Weights of a small image flow-matching model.
Model: 27.3M parameters, 32-pixel images, arch dit, norm rmsnorm, moe soft, patch size [4, 4], layers 8.
Data: trained on single printed letters, digits and signs in grey, bent and noisy, 395000 training examples, 7.2 epochs.
Rows from block 4 of a small image flow-matching model, named by matrix and row number. Rows with one number within an expert belong to one neuron, the router's apart. Each number is 500 + 25 x the weight over its row's rms, rounded and kept within 0 to 999. All counts start at 0. Numbers have three digits each. After the name is the row's rms in percent of the matrix's.
Before each expert's rows are labels from the 100 images, of 14848 (inputs lightly noised), where the router gives the expert most weight on average: "top examples" is what is common among them. Only what is clearly more common there than usual is listed. The data: single printed letters, digits and signs in grey, bent and noisy.
# router: slot weights (model.blocks.4.mlp.router.weight, 16x384, trained with AdamW), inputs 0-191
# up: expert up (model.blocks.4.mlp.up, 8x384x384), inputs 0-191
# down: expert down (model.blocks.4.mlp.down, 8x384x384, transposed), outputs 0-191

# expert 3
top examples: capital
router.6 103:482530453510504492473520505494497498490555504516508522484519490497498506495464520535513516482469530492475504532501507527486476472513504502494477501513459501486515475539478462512466536509493542479470491540512515515456497502488512501493541551512514466506538450490544476520492512518514472548480534456527548523500487502502518501521489460493522504503508478500495548495499484519528492511515514523479530457510465484465507498535459548460509536504495481476518484489521470447501484476481455460476477507546501489483478497496466523534449485485497479531467498509506512446509529505559499478
router.7 114:505552459551526534519454501481495519512534546506434521503548498498556479476494486496501472479511513492536466479506519517516494552509466492521500469548498534448498506493469461482493488469512500468467479528492552551489531514516494531465545482518545466500492484547507498467502540495511501504515499497510507521500482481495499524551480494514527512480499452525519506484493535483537520455508473505485521464500477479488517471519481525493522496509476500495503467508528481515518472515513476509488511517510485476492482495466477507523505475504543483522492551509500531468493541470500468575
up.0 095:547494496508455500482499451498485498479523476603494460512527521506489455526540506461482538530531528511517506490513524477491527483481515499471495479555461461474518502514485545508546525485494467528420530496492498448503499490500471495504501504496489505502491515474482477496504468493498499493531422473497484499517483512488530518499482515481477486528492488483470515521520487488554500495557487441551503501462493526503492467502476496465474520509479490505538466474452508511483471526483464505544478506505506459459482492523488513474446528489500477472497446489500495520494474462530521500
down.0 100:459539552546490491531507516486473503493542460514514469465475516487479513461499480493506490494495522522514526514527489522481511496489543467489496524516483499534543480513513500541524526518515483450501507518479480544474505482467467470453478483469509495476478499512483502527473451512498460499476515500484487494483530508484468469489473499504522455489488502482522494476510470489474491489490481528509473475479503491505501591506496477493479496523514434533482557514519500511464496521501476541482502438522499454503469482529478486523499509506530515484474492480471508499509483512509464485
up.1 099:457522476451512509506472500503525501518500497479515508510490483500488506492503516497510480559461554543487486508456543508504465478487518471519500492476499439514471512485497514513479472528491506488489483507509500475497470501486426522492531506503497517467506483521476500497461508504549506483518548496518516496486489511492525522514512518523529496491540475548437509498500445491504527486502474468486533494498492539512497501505484495512508520494494493497519482481533488495506497497522485485479554497539457498479485512516498502484469486475461514498517509466495496516487467478509529506
down.1 105:469509491504479486534480488457567572514501501479531521490507462488504477502501469490507499499500509510483501487520504470531536512503494490517458525511471482497491461459497507519470501474493504498505489497491523510497456497487493421449486500452504519489472501486502515525488509496537485497489528471508472504471517503560442444477498467533476487513503520520533474471474512520494506519500509481484473500480532507491527490500493540549547464480465502504449497509474490501494519507500531517495502486471494471484548523511487525513485523481534503481498476454473476542502493499515506522
up.2 104:457455481505475500541495468519451496494538521574495542509488538459508476498484556530498514482548566553458523496501457526510459498480512507536503489486521481498548503510492500492463510482449479482485565490491475551459522507505486499549503521483469490481464514498489483468540530477515456462507534491519500520509477502478533513498508501476478479490475494418520465541526499515492491497510486511494485497491512483513496491525510486487505512552515455525523500486527515519498523545485503482487541506495513522433530527516528519544527497495446516494498546546480510524506491481514492487
down.2 104:495469503485438526492535474531497513510516508481508479519470492493500475449494476479498463493515509496431459520507500533546459509514519481498520499486516493525503536516473497542498512525545505491504486521487495507529489489526509527478511528458495512462519519508486499490470448481530482490519487522530520511503507496505474497526533498484461497451515513492501491528483507501485523517503545493518477506490512472501514488467495529546510518411484520486456488510497504442511468470527506525536476481539494521480496537514568507508498508469496522530454527522545482467462486506501444517
up.3 089:531486506470527470465543486481470514506527512532472495474534475478492498485481509472489447518454484481497462487504463521496488483491479512473523498491535463470509549523526554514480507534485490495545520490506474491476484524491513495501483503522474518535494529472498517460545524509497515522484452516489535473522459450493523508455520534519470532484515486537437510478496476498465518490530503513490488495494464518512496504508460483495505525508495512481480434495504491491487518481497538510488504545512516504579530501485504520486461481485534501471498523480574492503480522533504542510
down.3 089:490473503521498487542492504498515509488499563530483489523484480503477480524510495505499533545514495444464453486490496515482502522510509484495489492486459492541480461469497494523429516509453532487506491509482485456507549499501516476482493498559505522500480513518490520506497504483527478458504528502467523483471495544520443454487536516516480520465459505496535524480498514478487523504508509463540518464500514526544515522538482497477482539466459494521507473502504558484451539556462509529525516471446500501514495487473542490520547486494494478471524487495546523495537521497448539527
up.4 093:531491503497529523545510507474548571481525493501536514518491529486446526496524442530493485512510467539484511485458515473521533523533490495508502473504544489504481467513485510488515484499507495465509518507475493504481482502486522532540533481497528539499499499501506508462516471494496482522533528512448571533464462473494494548528483515482509516506517500523498495521494556498505489527480483508528456530497463488474490505484493520517496543528447526534510512508454451539508529504493494571462500522478480518523461507501503519500505484512505514506497481470490518513488519439502484507
down.4 094:500504510473538463496444502555528504505492464460510564483481447509527456486506499467496511517471487455478500499421495485480478518518478472471497485518492481526497451511504468528504508488523477536504488504496476495531514491536527492545499506457486506500482496490497498465513510487476514470489471508517460482478501489434470475501469517498514515508488506486465482525509533451488493502506459531479495475447513498493508480524486501484494448479503516495527519488475463534529503509480506456534484520522518467481454498469483526559496489501498519514533456490513502475488521534512483488
up.5 130:540496525527457500544511505483475531507525501520505492499505495438505523492526517534482518509510528476542509503534533474481486483498463468478505502493470450516482565527530513511503510516533454490467484511507471495529515489489517480487495538513485525503518499514503488523482519504490493530502476538495504494477450528540528445472526477495513497515493510500511478471505470501515485476489530496525497539536486513498485493481485493518481474537443536480517514480511509524495470502511495486490529553499499539518548477482497481488487518562528501520480504487474510496502496513488501515
down.5 124:477528476494484526492505511499494473496492464460494525529474458498477562500482465495508473493500500522486469490509517518490479483433504530476534550510492446516496511474500497503530539510468486454495499485473518515567506501490503553524502484503487491484516499495517525511500507566484511494511475503474480494493496518525469500503498518510560461542545502486480522498513535514516497539552521485509502498485499511512449505532506496558489501518524528470497472501489461499490503525512495506533536476507515507490509470497490534482531503529482470508447471495497508509521483487512491483
up.6 104:471504479495511483451457500543543504504487494514481542536516496514502486472509524495493466527508474501470532482531487489504504486462490519488514501483509488501477514550531494484524481485460452536538484495484483461454468473502515496501531539446495502552490501510507531433504520515506513547485526442486507521524471477500508542499485500557540493467468486465513504497524522494511488522519478518488514503458490469532481541501507516490522527463541523509439508474530536488563486493499469507500522450467475488499473504504547460462465445449520477536489518541508506468497557487526480525
down.6 095:454515478479483530495521481527536483498511505456520507521511490477468545521499544482497518518504523484530503502526487545494525478451500523563510502470471517482506484494494491514531486480486463475495501524508511446578520501499494531525470534499498521521497509515507500533439493509517514465509482522478510509461508468534541496487517489547562486498515524460497501491510502531477539481479514514517504485476510485512542500463494468473514485470481491483541490493490560485481497493505547493478474541518505528520483518487496468479501511469539510512559522544499472517516529530522463551

# expert 4
top examples: the character -
router.8 106:514498480493499485504491499510526476511466526467467507518495531526503527517572524479510491458489527490491493471506477469524487494502512534512512509490545510467539514497541490504528507497481464481497485505484496494528569474489513486510458502489487532461511496489461500503541544515534493514450462515510488528537542472501508519488486548508515506487515492475494494512492502505478515516549510485493467477453483557519463449473497491503516496541458484514509542531506494494513519527487449523489547515492493485506489474516532486510485469527542473489491518533522515537521524469486491556
router.9 092:496530527505455494461497496461470466528515485519490497439518484482526504493472516502523474530465482517513475527481482509537460538506474459473519505504512526529473483497469503511526491497520472478510496533529495534482467510511527494460488505497528512507481517458524528510533479497480555493515535499492509498479468525532468454480517513492461479479458441504514470521491501540508485484494471524516500511523499491541490489514487445469500440532497525488510444510484509449476478534510560499510548479506499471482532529504498532500507514481503495483490504534509475517555510514536507507
up.0 095:522487528484494535535489523480522525527505523508514502537523499505525526502522516495495454462537507550543464507484502525499478491494528526485471556497461472494489521476507482467499511505516490489470484469504519527515436507479456447463517515512538509526531524495498501463508491525493482491502458526440501510488502549528528480498494489531505495500491510516446527500484515490516480508473490520501521500509470512448452500489503512534456467491515506494461458499507481482469504511465456503496430468497485501528527494500508518486486512499534490521482493495505496544487516509494485527
down.0 108:515490471508504465496546489505544480495496534539511508482521504507473524526479505493507480477504476467498525484500519506492508510481493486531482511547486505551472468513526473487501490503513557480516479506481500529433521528538521524497458470512493499536504503513506496514486555488473523505503491521464505497549483534520505486528454470496476476472496473494471484534529489529482484486524498549493501478502507491511519495502511491499484513496537508486493495499549466475483534459541480476500493518521520514490514514494502497496516531498512512487479520563432494512499559471516473486
up.1 102:511479516541535507531508490474544463496510492496513489484489532478511511511510540507513488543488500475448521490445513489465528508518548551484519451491486514497523496533476491542480490525485526520468461535480465453479504505496476510473517523487544496538510482512505470496467477436535520490477473522517478514540494494469460492488493517487493516517498499504469491499496535452531490493504503507456487515533536453432492497543495517498460498470496509555499451478506555520520518493488508516471493492493461503499484455498551509528525481467528474491518470502452506533514473505482503508
down.1 105:473517498482524472521492527516476536492473492484512520452502472475482501490491538532495506490519524513538529488457482518532475490493451515497469525482471472483526464485487498498496513500457523478507522429487513498490499509511489497527491514484497502538497502505483477541482482515526505511485523517472474488502493488533485496530533479457523547496508467498450505489500454468491508506493492506500533527449503484525516500499488501535540479498463470489519487503489489504498487496491505468510470458429512473513472489543480515497494489516495446493550509477478502474526500464498543494
up.2 091:509567483497520484493521483476483488509513511497484504517520486468520508503475511515549481464509464535508477509531526528501513468473486537512500495530490522534552530463484487542462491513488485520466522471454496490505474498495520499521486482520496476529503513502509494504532524537554499518503526531549489519519506480514557507492507463479539511493505495521493515493486466486469486507501521497477479439485515461502503496482467481498534545464541496469501530515550500507549486504513497485467542492530524530536511517544480506498521524498520520546516479510568477446501501512526520517
down.2 091:517504491520492539506500462509509518498468513518488503515508523536503514513506545583504494464482537472528430507508513508509556476478524471494504514532487502519463465554552498481509447501510529461506519497564475516531473497497506498419494460505476507508483497518503508467482492498502507522520526455478489464537545498540499504495522499514494515505487500500540512526491524506497498478520426491523470513473506512506463530501493502505459441514455498478487508537518504520514500514473508504451490492498484541547476494524496523492534498483512478495509536516482459507526481517542520512
up.3 107:503498533510524500515541494533454501462497522492490478474523537544466480492494449515530482457530509490472529473489491483519498516552517482503496544525500501440461473459485478507495502454488540476506483465502425484484512475515485505411489468427494511513499486502511502516495483496489503507527502461470497473513511420474559497511510475491528478512509512452505495512492482537489499514475450528524529505475469503494517539553516506489498486492511523445555459496479519530472507550510503499478504517473509472483503483491544508497498475506498485515497455473457499524507523518530479497
down.3 101:535468448453502503481501522512478487493497531503519504485489485480504511511502515525518517517525502530523500525464495484485467507501429506438496465530469487478527515536520495513517509496489463478504503449417559484530457472508479460475518485459521486529468497495495520488502510483498514488481515510492560473509505469476477486524475538498532514485486486526512452533486493509530501500527519474458528525486502491485498484491486536496524521473514467500486460505547490510499566443513496452482505466505499523505517473471516497534541491470518476505496523504445494523511508482529474495
up.4 092:566501531493445507530503504482549487513501511482472486508535446540483526524505513542503534494531454501474471471481536515480498525522527509500447481483458511484495519414521503518482486498491496514505495491496518551552470480497492507506493491415512536510479527484487496457485514503454534493438515505496479512502507502503507483531496486528490492488522509500509467498497525516514476489496447484514509487489466528522492515531496496465515517491519476485510483497543478488489531497504484484484512480492516458449487514492486508491461495496449539484552517538472486522535524489491558497
down.4 098:551536524479490485471484506459545513500517523487496502467571522499502473493477569507519522475461498469498472508554516478502540485496468515505554521463442532478494501463500511519511516535496504518507461524435528533482506503475488542489489479482504479524491498494510535498503503455451514535519493480504473491485470490470529515516479507541495468473500495481492507541450508482483484509504503496496489504496475524517493469509497507502501491491486507530495511501508476494487527476527473530532509473509498518495506533564505479475504503466467490491462532438523505502506484543500489461
up.5 092:536534497454511527465473492550455469511542521509522515489459476495498526495532503533503532513489494478463499477509506550468480461471509512488507489508510551509495474500512478517504480510500485481537474480485484512451523505499516491473464485534493536470515501496486515486486481501460528519508522539499511496478479502490494434514561477471511509513446545519490514480527480502478511510516491530483519492511532499496537464520494456497462489502512461448492515467514450503483518511512511576474496498537455510490529511505528553496484480506480501485506479512488498505486496494507560479
down.5 096:540463526547502507501516454549488509474464498466461542484589524535520470493506471484492534513472463502492499527499490530519500506532543447501506497485503500490544543493528496486481491520507526496507527519502492463525478520528467496459476469475494546523524496489506493519511471456443538486497418504482516491505475462504459480479495451492496480492520475513522500507515498488521494522505469497537529506544521509494488501473481499465464499503515512511526577518471510537495531488503504465515497514475480458490466538489503483523499495509502522511507458519490508458488507499468528472
up.6 093:508499547469497516489484494488508512479499522504468490519513463495519512530440502507500487457502504486535515501501510483489540532534526475427500522504492434476542524510494482546514504509478504505463529496500506500532494496483417555484500475478524473550521510491508511509469514495472482514494529482463493480535487543505492448504528523480566555533540511446502486503472506461491484521519477495516508494460506480513466485511513507468524493510524511501530479500544525505502507531522506509465492530431469521496506525557469525519491514463504512488470486483553478485493448481483493511
down.6 097:472474494535506529504518455479468498481503455515521475475531511550486516525499530535493504495510515456442519508503504496506546487454492503509514479505475474543499531489476508513475500512532523488500471464454512508424469491451492534457472547501508491494495506523499483460490496502465477498472458510525525528521502541513490518481476485532499512519498465577502525546459457486421472520477501492529511448517473507517528527517475497510514505473483507499484517483538468481518463548482510521546495526509495499505514543527507461526476525527543459476459479492511520558495522511511479529

# expert 5
top examples: the character @
router.10 097:499475445465501512464516499526528510504473450488507507527540520470537503491507510475501527548472521436525526521500483521531443471535480502442494471522456482539517515500524500516501501487492468501448475433488474518491482509477503483564455499493463513511513501502469509522499469485474501534479481532501523527468533497460532534552488470502504505515485507509507494471471478482522468506512514498524507455493524493516538464494472493516504500514470515506519529506498483516537517476476483488497521489512552500539518490505471474531483503511522505472499515511508499546462515506455495474
router.11 092:475455529502462460506526536495518497493496495531548491461506508478494506525544493492507475543495494511492489484479488468486532495489511482478499498466494477531482526482508529513487507498496483511528503495515466454505502504486501481505447492481506505513501546495476518547490490488460499467502480497506448473473487508494512493441530508509492476528457536489523483505547487479522492502461517504545454528498538515509473476470508450510467455504487540528548504500492495509484472533474541455518515511494538499540514479532494515493523524485493516489528508527537483522486478506429491501
up.0 098:493502488485520530467512476551475502521519496521499489489479542508485505493554501472517485509513509583471553512521496539503475507471477494520468493511500493532518480506528541496486443546453517516526515538506479497506455519526495480462507458489494463478485540494521520541482501443516541506512477522488488522452505521523503486452485459498533494495528540468472498534512531519518514542457521484479479485509528517508508490504508490494496531481504500481518571527447564500513495521499512577500526457536504459499518469465517502497460508486458476524494483500545503530488509478501472499
down.0 098:533481467476487501496462495524511497511487548472487465509498523517504501477498446470507479460459479537467435513539495515482505546471503502492497557501499498505482560487499511454513515500457472503489506486525486538503450512469492520486457478477475499486496498490490492480497488487459483541528503477478491540525480477503507516493519470501551507465547489523511460504494505507481496537480496464493491530490468504544490508502524504503490499494496510513483508458542465526504543480490487515535466511485473473484492510475509489507520512500451483545521534496544498491559481487473536521
up.1 096:529449488477450504548455491437497486473485502531471510481485541516546508470512536469491508491505507479532501514490483513507460497468482597468450495508524481528516496497510518475474500511510460520471510495536534540495517514523511509467512518498476486495498478504471514491481491454521526469484517499481477525537510487494532488483495514502498524516494508507502510506501454492484466482502469483522486528528525509500484486504493482508513494532499502536528542494488521478450497515506501486518567565527512500487470528552534511491495524484502504480473464496501490522484511482476515545
down.1 095:486506489518505469504500477500516514498478520513511450519523508475532445492500574513491476517494510536477472536473502508513507481514490493475499521484496517482485461491462499480479505480523494469516489484464438469474475503473489479516499479489510530515511494517468502520499487430501467498456464533546506519518544476513471502519555450486454481490521528504506505584482492564481510480518501489466457525494446524494507533475496523450507492481477522539520514507491507500482497493514513488548517523510503524508489521513476500500460449514474501521505544506519527494472513499498487468
up.2 093:487558525484481511508495481485519533528513506511505490505495471509493471490470468518491515501479489530498487472493459562500475475493491500501449470517518534489524495500515496525506461513448497463502526495472478475552469509490524473487480515475531473487481482493521519497495485498484534528506495527482497481499508501525519523482560466554480488503530479513476495484564535507472511487533488469478492479482512533502491548537490506500503490496564486519475507487524526466525536460485513458516494471472489489546493525533470502487532521462491511542542461564489531496520528479493479522
down.2 099:499489520496488491472486533530452472500512509527523472482500476510512428493499516464504505515485516461499498492467515481486538481458518555524511508461482443505542510444517504498504497518500504526495550519447437468456522508520522528478501454507483496489481512504487521544497559499500509516487477526463529503508529532433534488491495499486496474496513505513527484465502506475454530512492489491507490517473523493502504510513496440438519514485510503541499489508495479528516458477487492513522519504516515522491473497528482494541527481454500506541508519518502524554467478553481501455
up.3 111:509485521463519503480527500575527500471493503519489501473558486477496499426526508508486460526480486505484504489574475495473476514508485536458485505520490530525556535482518495507527488475525518535499487533535505494461502483498500491461463493538469498509511522477528520512488498439506488564556569511521539545511530502472454486491512480509544509533492504496505502515510489466526507515495514529471487467476508493546494510465522502528504504551475532453519466436474549468515484437512536513496511506543466497484552500487511483512493513486543522555524470487513526479462485478543526477
down.3 106:486531478502480457507450452519504508519506463574484525498503511491462526450500541471486533529516487525496472488499525515515488559505537479525500540549469507521451479514489487508513514512540517489497508460442497513512482507525513492524514523562508480578489497495503492517509546529509525477477462501480494498454517520493483490481505446506556506515521513507478472521481505494462470483556473509442479496503498507457548528499515512489497505476524532468444497513487499528511478539502501527495517511457530509511544532506509555492519504521489455510478554527488513493494535467473481501
up.4 100:477531514533491496506475466494504508505472464451539502511496550486551462514483464505498466520492476538502492512496510498492464484505487508506454418482507519476496482518485499484502451495446537488510486536503510509529477510509532473551506465481491557471504479518512484523502477515470514540487483488506494488506488504520479496508528493505509535522510512481497499500484491498483516483508518499489513504464485438501479513490478518468502536493466480511492490486505488512552480430495520509492517440487454498510460461502480493491555504469480471486518517540463495524511593554474515442
down.4 095:483485493523484545510488522511517490500480484527535444486463551480500514507510466489507544505499526469480498478472484528475512507513470493523528537486492542530493515530491503520488476473444503451493540492535485534469514516477530480529503496452488507489500502501524518470455555505503491462491516513499531525463502518494490523506545542497503484498507517550490535508527499488489519504499491501538513517473470503529484476509488510468513499545492536529575462513528541508459540528503470491530519560496485539495510481528572501490486492488526508496513491475399482482511534474496533517
up.5 096:518482531526490487484517478524487517511505550474484513494484468495481510502535539504521481508467482515468466511475520517499505518540474513492490533529494474512507503556504509453525506489530537491555501450500493492523462523532488490517520493502506449483499503503514508465515489530551504526499504527492477485490482503485545462523509511528491495519503507510484465529489486529510506490470526479484511499464510522484497499517492520488553526491509466507445503571535457442514488506501537535511532494477510499496485540481522447498492529500471424499503479455521505520516502508457501463
down.5 090:486554499490505512490467517489497464484477490576536467469508479532499509552497497528499525507516519509519484514503515457504481509517491498528482511526515455510503478449536501483487478508522527484489534486498517524517512489476521470557463544531514524511498482489512492540510487510481521489505485509469455485550470451494497503500514521542499529491516456484471495532522464500511490482522441539454499492496528527490494463505520539494513522523503514538541518493472509452530528487501479507471548567488492505507514540487526500482456537495488486505501509492526490553504533521492545505
up.6 102:467486499514522520516518490484483484514478499477514502461457474492467477498507467515504479546505471524465468483498506539520500527482491513494452516508490478497438495504479499496508489481461578469541489454493495475527494514521528493536518523506514489501506482521479517490562469467533512448465508476487540513517501482579485522482461480515467498510492480495499492513524505450487489539497462517459504515521526531498505516436513502504491522497530402529499471525509458475490512461511493511496525486498514486484480467524509522478512493496497490484498472537493509503472479486519523494
down.6 091:475522530506515517466473585524492518498499531510497485548505518521512512518503498530490423501484514498566479492542520487494523535536475547509501497556494474514525488518522518517520499518512505475490502476492536522481521488508496478515472503436486511489531481509511505538537516464562505515530472517516533503471476503500486518488482510464496462467452520518462496503541532547491540530445537543499508517545507540505494463497490477492494490508462507524523489516521492507488549456449508494531491523487515462541464456557509520470486497474458475494487522561526493488475496530484511514

# expert 2
top examples: dark on light; the character -
router.4 095:528492499507467522473523482465448497507525517554533507456533505486527505510493472535472523506495507500515558496532520493443512483518471474503473534515450472524470531503468452483511505506519479510544488504476510486456471504482502478484506530479528502506501518441481506519473469500502486529519543459520496490484463525525521499516500471503493517498463480525525477462491502511537543510504508505500539469534546447527483518531545519490511477452511500506489468502518483485494524499512553467515460488537501510529491506486480531525464538490514486478504516496514452448488494533512472506
router.5 087:517479527491481456451511512482471542449502532488472511506531524516484489504545501455471503493515475490486477491479492485508486442472518498507501535461481513476525512525534498530513513503510503466480517518506474484539518506491504508494493542498468495484504484486513501554524502520520454455462482456472473472496493512491532496480484471503484514514526547477482467490546478484501517543494523507486480500477495528481492515452533546533493459531516489522541523477566481499511477472547531471512473499496542492534508498533545502504518500482486494516465520514522495544518519481531476529
up.0 112:469496497460529491522567489456489519505506509508497492512528510488456474499547495488506463508482476489553502530538509498488471474528479516487519487491464519558488528529489503528514507507485444508494501518495489479512555500515509480494479503487496481497501507491504522501453485511507520511510497531486545484499484477496521466468540460477494491459500515535525501487518507539480495489527529516530517520574518460471494539523513553539511499527496575493513513483479485462530510526500521479525547487546517496530493480543495493528500507521486498466500531512508505491512511533484499467
down.0 103:479538521531471456504437539477514475516474486456499557536515523469480507477502485496499517538501475464544505500491494455508469518495505500501523523495469529505505487516516486551498508489517517490500463480516482467465522495504483461474519467512504461485516490511503489520507467518477503477515529498488489470532534477526478467468523511552542484494541512499530514496492488493496496477526461482465515513516517514479531449462497476475516511508497425531472503502501544463544507498506502519531489494499496491467542469524454488511520503528559485507506467481563492497514477505515474496
up.1 113:457539491545486490481453485485483480520517508564483513480506539495503528532452485495500503493533429502513473520480502531483529495521524470522511469501505471522462476474499500518512489531495502508476565563484514476517504496465544523528512510513480475531488487511503503506481573483506492462531508497493491556498524481514493495539471513527523478513481540491545494505474487518501491492491496512557487515495496519539520483464488513465504524507476504485499483534500497496527512514489506526450531520521483513546458486504489461512478474512496487508540472499516488512520443559510520486
down.1 115:533501509519501507527432509465477528495498479491526478456509484504507563469503510469498487469449494492522483504492479469504478503447509485466497518484516533496473522535507512518488503500472498490509481531502540431493498500500551517471523474480484469472482497491489529470519511463497484503518495526484517509467506483519512481484500503536512503485460431503505515514518452497453523518478514511484484507562497493498502539512509493483498473481465521517545433499437523521495496477513523503517523498550519483498545498440480519518445478528525512490485525476535499474521521554493494506
up.2 101:461527517533537487506486507529488473537503492483540529513508504506550465560476510459497500538476505507445505505528496450495491522466534517518458473509495524471443456456505512477500499489480518481472502506465529463475515479532470510490471512480531484469517529496490502535467477552491510510508487474517452505499546507535468518555537512522529520464503533467505483495513468549490560498511554528482437470461516489494512498483519489514496541517538513474475455496461473530479521456498509480534517497486477506486486546544501490487479458514470525480544488500503492551518557485512511506
down.2 099:496513499480480507502491468511497536496510509508492492462496477501526494488497513454512509508481508481441525492507495577491521486481524459453542483482495526516518511522510501496511502519472480489509500466505503461547490487511533489460502509483473499437474486502517497478445499470485524525493528513524495511466526495486493487539481453546496497491520473503521479507483468511489505515520477486450459529482485513483509526507497468531506492467495515520512482497487543506522513531489529459502475500465511500484495524506474516494510504528517502461489496469492498544496519471538529496
up.3 103:508481485480518507482500529484494494520479516525532495529441505508483431509518466511492450437507525503496513483470487535502516499504515513481459517522532506489470532505506520509483483496494465492508486500481528474503560510478468521428492494492519528501504515482489517490446488491475481474554508532486518479541533527470479519511477499540499436483526494539482489525489529491499461523520523501471499507548485537509503443527482467509497540475517490520504498495468471556463455537467515492491478451466498503442486513514549480512497517463465490486518507493445500496509463473472510507
down.3 100:444569510480489513493506509479504504495492500435515522498526523455513515480504507494506511520507419511522517503444502496522497509469448507472497442475566487507474512479492501509541500507500511506506477461489430535461488474515445526489511555516503480477530500507494504487463468515468483481497495473491513502479514476461508505509491528482457495480482447453499519501474497502522491511544471504464523486498523504491529439516499486480525479486503498464541513499493509510518517492498514551502528545503492471498486519537528522484480517491539494502518485497483513533532492478515485512
up.4 093:463468509486469498512493485512494498511516488487470501477522495497501497496539545535493496523531477520507482512471498478502482497524500460513455450491477526538469497503494484487483494534455492525521486508509550456522533480553524483461513496494532494482486462478481474477494501544500498474518497515524512481487509483511481461477506510521495486491533472501508508471500429491492507481470489514488489464523463448461469454535477495520477524467484532505505460514498487535497445488525502431504493492485504494481538501500524524550524491511459510481507491464465474475485502518520501478
down.4 095:478510523513495488487506486454516477482481507457512562489528466482484520488504495525493515509498483527474527505496503544491517498485496522461523528503476477513476452485519497503524509536512472460523488528503445497506510512472511458483507471488493476469527515489506476522474507552489478527493514520525521476505458522519502488477514506528511545530514498494480528467509442480532498492521515512506504489545506465519514468465505487530501470476510474487543480502500521472490457486521502508510491513485503509517487512531518463478436523494511483486541479524493502513472490478500490445
up.5 102:466468450480508513497440467535502507473478493451508494511468543463517441459522469513523522473507510485512495480469459508492458511507514553495541476510536517497481498497508483494494474492507533474520504480503470477516495487506497487473508514548494535505459525500514492509532522510533487491479539552515478486505502502441562526532492523555500527512502501526512501475508520496486509451522438503487447476503506537548511444547519495468505518409541508508509493479513504480542519542518504522493525511454513510460421469500485507478480488520494567461502507519509515490542497462506528523
down.5 102:432494476527472509503532520448502432509490516466502449477474516538501502484495455484502496444458479525538508510482479506520479527504517545519521526479489483505519472467503473478517472493509565459506523483472452455522462503494525423483495513519497534496503497504489476508484464501469483468461480496506496507459519521468474489543540503572474517510475501493506475498531519512498485463491518538515444540509522463507508479508511533469491490471462541491488514496530504525509501458498496524477540473488516524510404521491493496505533476505498500479508492503521507476559472473504504461
up.6 087:439481504497499520516502485494474497489476474528493490480485552469493490523541512512511502489476497496467515463496498491515487485538486505480469452473522489508501462537501500449488535511549511521486543536503525484486497494469500495545496515490502484514464507497488486497510462511542495490505454515466490508504509501471513507560491478547513498528502488503501429555506482526523483520484509517527512492467481521515504487483504463443498542505491498490462476541482484523488466511491521445471537579479497504509440496457532530520515494515482536479520520510481486504522548495484482439
down.6 085:518518491519469537510485514483494524500481497560519471534491501517480506480507496485504503503471467524487485475462510499493477515474510494458474537518486488472487536503469512524536515522513502478493494483506503450520492502548491483483491500481471496469514503505510449480509498413508470473514545483492500541514463509489481532511483509548486500463516517498514494542491516496503551471479500489462506494507487477468486495546491498519534502462510497512506539488509487521508491512487490505495463442507503481535471515520522513498472527510469533521516496486499529502460518492471466502